config.toml
encoder_arch = "conformer"
model = "contrastive audio-text model"
dataset = "strings of digits, spoken by a formant synthesiser in many voices"
train_examples = 39062
gain_aug_db = 10
noise_aug = 0.01
input = "waveform_16khz"
tokenizer = "char"
vocab_size = 20
loss = "softmax"
embed_dim = 128
encoder_norm = "rmsnorm"
encoder_activation = "swiglu"
encoder_mlp_ratio = 2.67
encoder_head_dim = 16
encoder_fused_qkv = true
encoder_qk_norm = true
encoder_dropout = 0.05
encoder_inner_norm = false
encoder_moe = "expert_choice"
encoder_drop_path = 0.1
encoder_num_experts = 8
encoder_moe_every = 2
encoder_expert_mlp_ratio = 0.5
encoder_experts_per_token = 2
encoder_shared_expert = false
encoder_wave_strides = [5, 4, 4, 2]
encoder_subsampling = 2
encoder_layers = 6
encoder_width = 128
encoder_positions = "learned"
encoder_kernel_size = 15
text_encoder_causal = false
text_encoder_width = 256
text_encoder_layers = 7
text_encoder_norm = "rmsnorm"
text_encoder_norm_position = "pre"
text_encoder_activation = "squared_relu"
text_encoder_mlp_ratio = 4
text_encoder_head_dim = 32
text_encoder_fused_qkv = false
text_encoder_bias = "all"
text_encoder_qk_norm = false
text_encoder_layer_scale_init = 1.0
text_encoder_parallel_block = false
text_encoder_inner_norm = false
text_encoder_moe = "expert_choice"
text_encoder_kv_group_size = 2
text_encoder_num_experts = 64
text_encoder_moe_every = 2
text_encoder_expert_mlp_ratio = 0.25
text_encoder_experts_per_token = 1
text_encoder_shared_expert = false
text_encoder_positions = "rope"
residual_init = "zero_last"
optimizer = "soap"
beta2 = 0.99
learning_rate = 0.0022
beta1 = 0.95
shampoo_beta = 0.99
eps = 1e-08
precondition_frequency = 20
max_precond_dim = 1024
one_sided = true
adamw_lr_other_params = 0.00096
max_steps = 5200
batch_size = 256
epochs = 34.1
lr_schedule = "poly"
final_lr_fraction = 0.01
warmup_steps = 260
weight_decay = 0.2
adamw_weight_decay_other_params = 0.01
Rows from block 3 of the audio encoder of a small contrastive audio-text model, named by matrix and row number. Rows with one number belong to one neuron. Each number is 500 + 40 x the weight over its row's rms, rounded and kept within 0 to 999. All counts start at 0. Numbers have three digits each. After the name is the row's rms in percent of the matrix's.
After each neuron's rows are labels from the 100 clips, of 14848, where the neuron reaches its largest size: "peak on" is the class under the peak; "loudest" is the band of the loudest frequency at the time of the peak. Only what is clearly more common there than usual is listed. The data: strings of digits, spoken by a formant synthesiser in many voices.
# gate: first MLP gate (encoder.blocks.3.ff1.gate.weight, 336x128), inputs 0-63
# fc1: first MLP up (encoder.blocks.3.ff1.fc1.weight, 336x128), inputs 0-63
# fc2: first MLP down (encoder.blocks.3.ff1.fc2.weight, 128x336, transposed), outputs 0-63

gate.24 110:443468459539445421520496532479527471466518412534529549478432510480479485506468462497594558412430479465509451408569506423505450537498523481478508495503482487484525514516469547418535468478534557
fc1.24 101:509490473428470500489578460519565497455466494503523550483549505479569528532496548454533454524535501448503548466448456537495520520488449562478515469513505521506505474449469523517505551588580480
fc2.24 099:521469492510518491498464495546526497487477454514489567496434501525533479483522471474484515472537530537536563549534501537468501480524577494515496491515555546476488488398486521501530533495581433
peak on: /aɪ/
loudest: 500 to 1000 Hz

gate.82 103:498508487589511467523434495545494413560507457516572456488466504535486566518549503436606509530457588504452488488496482529523460504496451536465540456527447483540542564472454505505501518480548513
fc1.82 104:512452524512522506500441540476476561512502546483518537445480443499527511506507437534477530513481482487468461460563542507569525442425503529508535492547541494507392455482486484506507478503553503
fc2.82 092:523534499483553501511538522543498463514488506502504452435477538433514489562498549444501439469530441455463430421466481470504425400422524491499450545501569492512554559516519505521500457512484540
peak on: /ʌ/
loudest: 500 to 1000 Hz

gate.282 103:464481494495491541455528560464525518539440419460519492519541483559502479581475500482483489466524480491513423581517548553527490470468482504442470493467496480540523539522384431529527521532517479
fc1.282 089:551462512521417469474543451496508430548565513531490452554428469561506510518575483482517482515491541434476503508494553516499447551491581430546439535515467543514533523441526500499561467410542466
fc2.282 102:537474538455507551430486455482505538559474463498533523520555581576476529576547464500528495454485468503494466523464489452512512470501491566475469542525472478511502485470543474569544467520565511
peak on: /ʌ/
loudest: 500 to 1000 Hz

gate.163 096:443490485558454509515485515488567493461556574528503481494458477470503477426527469423562498534525469476517483446528496526494467447514530504524501454532537482537492455575492509511522405452535469
fc1.163 085:460526527477456450481547450510543557496524450458466523438520514506596430449500480491446511496402440464532522506476547487517570508461559557403478450511489487487485542592560490486506471563504521
fc2.163 088:510521516491486578435546465479418603513487438494531518548496524505467569497498447469508465482513531460442551501468515531448506537532537511417552518512540478483540475459509461529514531403535526
peak on: /ə/
loudest: 500 to 1000 Hz

gate.269 102:413461506458494469461521424490493501461556489487463472493474505467477438574471548525588553545484544477504503494427518507451477502506421476513550507476568460541542446489515446539595486505493534
fc1.269 095:413450413493580453525439536489451493493549538545499522486453483612536478493562423495511488578511552545518521438477524530499492524509563495574544520472491577577470510520406462463502537429461495
fc2.269 111:478506517528588436498468443498444542487499494569433543496427490503482499514417515515440526416553511514426499524514491507471503484558468473507534516448508490501594485524539525499515493531495445
peak on: /ʌ/; /aɪ/
loudest: 500 to 1000 Hz

gate.167 092:495492466526469486483457545497504521479462538470496498453434524579453446520527536422528442431494523476527464462500494557457469572527459532438543595526499520486533476483434476507478546519488453
fc1.167 090:519526550516463479420518450461568496427464458451513435430480504429493567549492572548490437508475514523509547426509469427513465570421490577577473477485477476513574510515456504443501477505541461
fc2.167 081:537525498523498530503520476453444458488412457513419478502547508453497528454521461508405470455533484547503421485538491520591465460394538465524563488483498460405515502516513470517515540507464465
peak on: /ʌ/; /aɪ/
loudest: 500 to 1000 Hz

gate.108 094:422492489440468467533514500537461477529497498491495546503516500520395473532476568499574549530507508448540522474510489441532515581449442484517496493541545540523467504511578397472586458500481534
fc1.108 099:590555584460436535499531419508504529507443465433493514457516447470468494542489566543521471425520421518455516574517459440483452518503519452500475537498529493477528431531543532547508537515479508
fc2.108 086:526467454486434541512478512484519437474483522491554462470617529468514562536512487487532414541490549446515503537481492531532508540462470530520432503472535520535424558483522526520528529458502501
peak on: /aɪ/
loudest: 500 to 1000 Hz